{
  "gain_aug_db": 6,
  "input": "log_mel",
  "decoder_mlp_ratio": 2,
  "decoder_inner_norm": false,
  "learning_rate": 0.0023,
  "shampoo_beta": 0.99,
  "eps": 1e-08,
  "precondition_frequency": 32,
  "one_sided": false,
  "batch_size": 64,
  "epochs": 23.9,
  "final_lr_fraction": 0.05,
  "warmup_steps": 730,
  "weight_decay": 0.06
}
Rows from block 4 of the audio encoder of a small encoder-decoder audio transcriber, named by matrix and row number. Each number is 128 + 32 x the weight over its row's rms, rounded and kept within 0 to 255. All counts start at 0. Numbers have three digits each.
After each channel's rows are labels from the 100 clips, of 14976, where the channel reaches its highest value: "peak on" is the class under the peak. Only what is clearly more common there than usual is listed. The data: phrases spoken by 400 fixed synthetic voices.
# c30: last pointwise conv (encoder.blocks.4.c3.0.weight, 320x320x1), inputs 0-106

c30.217:130150122159118164136089126142125124124104131117139125082093104141094107113101119113113173108096164174072156127141117193100095129160119091150122112086130129113110117177157166078142110151138162112109091108084129098102128083125098074116119130192078065121120139141139078159100081144086156111188131106132153179131070122131184
peak on: /tʃ/; /t/

c30.83:152150177113163151098115091202088099094111130095124078163122122105143080139111132126077102188223128173113092170092084079161122082191065095172112081102149127110147140114138092120119080020173124156115120133120076107146065115100150117118104147093143118095111155173101137142134095123143166105134162101177183105136109125124194
peak on: /ə/; /n/

c30.94:087149093139095129135111109137138078081113132091100109183135115094160127089103164110155126096166114088081128103132195170125142126049097127080125155088128097069117138111179148063086118075169147138128179127161145134085131072120128125103156232113099120123124153157101195087086160151139143096109086138110128099130088076121178
peak on: /l/

c30.74:075101133113131081077083166113124086104150088172135109230074128118132088116119163086139105117194142153097118094116188055109163146121077110138153081173122096097165121165104084080153073090099100143146081221107171108162158090141155067116122158142101176113093047152160146127116134110084115145094158119171114150071096096182100
peak on: /l/

c30.126:111157134137175061165117143118157109115172195073174123093129117167121154109119125154167116115208172148122148116130211116139180093195145115119104080105091135167122178126115154140110192072093139120145137084165165148121121086130137111121129083067155156059143149108130113117095095173179111141120123150204149195157078105110143
peak on: /ɛ/

c30.309:136128122128097087176132134143079100100154057163194128098113125153088090163157151083111104143141167143222155124090128184101116117109135176128113183124092149095121104086154217138123138101127155102131081082133084119205166112113156090134114096089089143112103172060152135151139148148169151113105146132177123108130056126144120
peak on: /f/

c30.64:140100134157157106162153129143134165162105143125120087163130124157111093123096113111148099122108134140116123106138160124126123116135141167144052134071172076116188054115154109153119086108084106160107152179105122102108156149096101156089146150123124133093100117106140125073163099141074138096098098096128166148165208110141134
peak on: /aʊ/

c30.90:115127082144096148133122098141192201133108140211106087099123129147150107112216116121136141186083114118152173141172108121104146122113088138096175134169128139100162136138098082165115127140132161113083120121146078119108118143124125160074112113119120125190153107112183131143113205096134117079121138113206105084091149128148127
peak on: /ʌ/; /ɑ/

c30.198:177061131155065155161147128119107147135091104136171111143144099101152135153158159124191087068160153115118164131194145153182127112125123113099151131162146144124167086087170154127168098122112078163170154096102147135120099152126136146163099122125089129112106131165119115102101115208072057095085140156160126093070144069133111
peak on: /t/; /tʃ/

c30.283:116126182127117090152105128120119131076059167146149118078127130126133138130079095145153073121150097081174152118154120107127144118092118178139096112136136150092157155103068117126142135149157182085106127048125109068187089118140162151148137080092090195178138128196149165128104110150118089092120139184127147124104129075160087
peak on: /aɪ/

c30.201:122132093151112140130090180110148140079085135139112157177150142133081140109098111135110069131131122089109100128104112113133062128120087104113126093094118139126116093106121128106163157141152110081154079092169119130119082041115102153113092144145142138151128147070113121152068178118168096068076137121091141223170099108124113
peak on: /aɪ/

c30.67:094128128122075159118130122152114139102104109102092106140177105156072108140157164144120081153096150173160139151138085151089113124103162145159134089141137080102096110132070076093118131155155118109102079111129156125132091129139169082112127110183203157150107149080123164106092178215113094107185124127182094114085090129105114
peak on: /t/

c30.81:172101094038104117100140087145205095100080146105146160129122067067124136113071164157059164158094112171113138172107178129130145120100099098161114126091120090114135175139184104106102096130110149191084128137102124119126177142173136197120136103146081122073122093137138147094171251174098115062132123147120131098124142125074107
peak on: /ʌ/

c30.95:181102113102190155131137144183098131107150108105173091101144128175090151103140120131169124100064179118158160117148138094067122086094104118141155133129150149111090151153105145111126148122152155128137147139110150131131125067155125153118112164094151092137095115177158117157125084138075103102129141201154129085155086100092139
peak on: /w/; /aɪ/

c30.196:123110095130151073089130094058136107101140181113136155103119095067160168152133078130141088118129147146130110102114102158217074129132164130130117140143116155075178143077135135173124137131127122090092143133144075130087133130134142100105117115151129145150146111163106201122136091080188120134108117121122134120155092085163112
peak on: /w/

c30.239:143141112098122110099096121093109187133170087117188103136108191115089164153167099088088139130124220132113136148093109177133026124127127065137128154128075163126132111163176142139087099130124128107062155171185081108119155104135099173075084156112108095098103140076133126152122180140094135144119214203150100080143141147148097
peak on: /tʃ/

c30.271:123139175145131206156144121136106166133120179150100087106112081090079072122140160149099113168156139078115105138065154101074130125139138127152171146103114121161158134125141110075124083158153113144100194120152075159113091108133146054129197128160107130094095095120102152145170120135131128100196131150145131143128098133095105
peak on: /ə/

c30.192:060168114089121128119095120120105128071116101160139135090140119124092056144109089139092126103162084105167122147169069123161138114079085162129125090166133104099061097085170095133154165136116104119090092116136114147122083137123082131102111158145130161123123167088126091121118166076109131166117208147100101115183167120123130
peak on: /l/; /d/

c30.36:125154097109113115153164131139181109146112105084117118153086114094158120113139146108121099122147096087085102117091084130140127146101128085121146104081113147094069130144154091145127141160145079096115139097182086138172160169130082146128097122128115142115141121087132120150145065091151134085140149123124123128157115104192205
peak on: /oʊ/; /b/

c30.131:054136178109105069151128126153108118131134124158164078118073136164128176128097082184142103124117151122103179139096111174194120094172131117098126139153124106143169132154137100210049142116104131141143127123059114119133132137109115124253109176119084172101126156171120138124094117112160142100168111130151119110153143120130130
peak on: /aʊ/; /ʒ/

c30.124:079126135086146085092117085142117159178146154120122090172095117145131124159103147112108159121142192078103153156108100076109157099097145114112135195164100092094138093062117184110123175151121118100102105135190064138095116157136133107119133129130104086116133121114125166113084149139136126098146096115146129094134166116128102
peak on: /f/

c30.172:102140175080145125130130141156138122158100113198072139104089174177112115131106115118127145066104128083098131122088093137115138136131116088153130168055114136099169125150119128087121091103055136130106092121100156125168120088133113174203097123111141179121156068119064107136069115130136104148093174093122112167074143105171147
peak on: /ɛ/; /s/

c30.130:095136179130166143104115094078163138169099087176095116136106128165111115138141076120148209123167090113089113084145152178112147112143067124124106123203061132156126164151118140127069104137192131117190139122106129080170134064114091152080152118090128194134062094144157166149120145162094109143083102096134078113098108139073133
peak on: /w/

c30.284:073150118086111125208083146105155095148162134108095204107102113149119100130128094093151122085145137130104187146167109148092168113186165108125155115118107168128103083166114197149120123119125075127124111109146086121117184124116112155122171130130125071142098124124094120113152129182169164106115173114098154139116079129108112
peak on: /tʃ/

c30.238:110138113120137121125079118098116080134107121160087126124148117098082154063128100181140107104110104130167088155147107133166147145151126189146115129132116219119080168108094148136165148155146116128113106117136130063152094146112090159097132096134117133094152117070121114077150054177150139150168235102166103149152110082136093
peak on: /oʊ/; /u/

c30.206:170125151120123125139150148121159132080108139116208086128152111164134091118119144156094211073122123159114128093120155121077087152131109108147146117168133078081088092149097124128131124115110117135075091135090165133083116122118084114085051115153059152104132128089172092168154145094142125140094100217112123078060157149168142
peak on: /ʌ/

c30.17:078098134087091144139131146174119104126152079114141085103143119113079142173128143076110138135135158134124101153134127097143157088102076073109126134089112115100099087061109143093106118128121080098154108113148159164106197175123133125043108151101155095124091157123123103135128146130163112105088131125127044138090139098087085
peak on: /n/

c30.264:129094108111102130101151079101126092160191139091119143094167127145112128137114118157110098173114153143115205104145054120101131196158121158199137131170136133121135076099184072168155162108083116149073121158158183120114112117084152083113177160117120133094167152143112155091144079124095069155137129152130112134119124137144099
peak on: /ə/

c30.251:130090054163093156188138136111126188113193059113163156087115168141089152082113135167155105114167125089123135082130158125111163208135127130135165163070111137092135117065134089119180148205114112147107087191091070101094136140109135162144107135125132103107144204093116111111079161113090199133094127095186116059147137134102178
peak on: /ɪ/; /eɪ/

c30.157:115152127154214103126147170079119070152123153142123114101130115096110123143102151126117119183147147182107118139118139100103155130128180095094152157152160102140138117089110164108180135154129100120124089189077102081120123095163106145075254096091125138135098151092098134157101116189227133110146168137136180082131142150121132
peak on: /n/

c30.235:147145094187130123188114193120121128150125150148138127144170141141098162167182067096132143061117130145123163109128126115147120141160145165142150122150246167127115105113162139121083134197083099125168053140108086130141159118075205127143136132141137182110082128120139084154119109099190162113128144133117129165177097141104152
peak on: /ɪ/

c30.89:110201163114116130157134136098102116169091125176131149122141111120157142189127162140127128099094137075130103144107058159169132128149118076095129182155182086106115127137170126134149110133112137138133093100172160188093121148082144120142173048121181073125135132162087138114126126096106107143091088094106139146123159114135103
peak on: /oʊ/

c30.311:174159171063134161125147122117101124213124120103076100140171125145105096091150132067112162135100123107107118141170196123096154145147055140148106095098095063202128149114129126134103103124138131113134177118101128166128097148092126163131124096095180142090078104135137209079149176180081113092127063087089156138089112157147147
peak on: /ə/

c30.318:124140149117167173098100115112117125137164115176171103159144138119186157101111139142090101102092139086175129077084179107156145108112109168085158164119182120128122132094207096116134082108171139134219080161052102128117186114114120131120130126140099137146135145132113142139095155123133139103113158151049184231113138163101084
peak on: /aɪ/; /æ/

c30.60:139116066137198172163090130176135129113108154115124126097146107078120213163208131103096177127114148148133129167123094147193135141134135123110167138096101095122199109159115091179151088117109089085128115129128141145159166121103123124151198092089055048139132217076151151101159190217115144160069108124186086147103104126151100
peak on: /ʌ/

c30.62:033095134120110089125123172158075130166143098152083131188174096112099127144092108132089122116125131210095069130102161123112097123116130104126129129028071106130096061144112164124193141174093102198152101117107169129122143084099121156111071068151166161168149145116181085146081156149129087168102108127085122129054080147159122
peak on: /n/

c30.19:142130132111119098172128084161138175152147117137126135134141145203054108122139148127150097125160085141151116119141093216117123073132127134112152152155179113215109142173105096087041166161169111163128107122120135078158179090105144163194168113095118189146172158093195146154098127114183139119080149150118126098160137101112188
peak on: /aɪ/; /s/

c30.244:106120121051122092071176066158134173099116053095136143129145143131105118153113136091107182079167093130097066127098106093153145130132117111108112122089126133092112159140163134149145142171122166070083111151129070066123108065119103111114092098123095079088115178118102140112071129128107181129098168120085167108112091141121157
peak on: /ʊ/

c30.47:121134132119170108091110191057134084086128101151114083190127135130137173115062118107093164103144130118057106126107116087112122099108127141097134161160165160086107141131110162138112128137154100112109144108127108088156151165113057151141112128122025149179171085106174154063147127199100138106173126132128116121140095093158134
peak on: /t/; /eɪ/

c30.103:107145135181116059138089112081189142091169104155119147135106150164121149127179139082105177093077169136110113104123122125091129127166135177093191111106094107090161128124123127109063048184132126106145079149152098053109123126142100133139115112095113168159126128167089090138126208120171091108148113132174082103104117116155166
peak on: /ʌ/; /ɛ/

c30.21:092132119128128110108045104135108126084165067160094145144113153126166124097106143117162071124183085150130094233084090119105098118135134184210104093117123134098095085126207133109112104048047138104155128156128051122098127115112121114156157106105121108120145076097111180168113081123109146072128164123148132129138159192096113
peak on: /ə/

c30.119:084108126113153113092128142106146139057162162126120088090133121109102094086128134103153116053169110122125137162073117136151161119092107096117136105176144121100125082135130166128116156115104097122136085084093080122136118136097137160080121122099105104135123156153108205115082102102135159099143101153193189130149147140092110
peak on: /u/; /p/

c30.176:122133143111109092070137121144106158121146150158101121122112087129115116144105147135145096134099153118129076167145133136146110075136119164121093132123108128087138104114110124097122163102138113062126128149181164065162162152086110139113106150092092124255169114105108063129111119154106140131091199153117113116139113085154177
peak on: /u/

c30.259:122156200130182100115103084128124139066135155144129104079164175100134123130185139117170146104164143153114133156138116146139143115099122108140119115142175165124105124165053196138106141146092154150192169140083136104138175096130102069162102169130181127117120145122059217176069133160090095146122121132144150161129105107125143
peak on: /oʊ/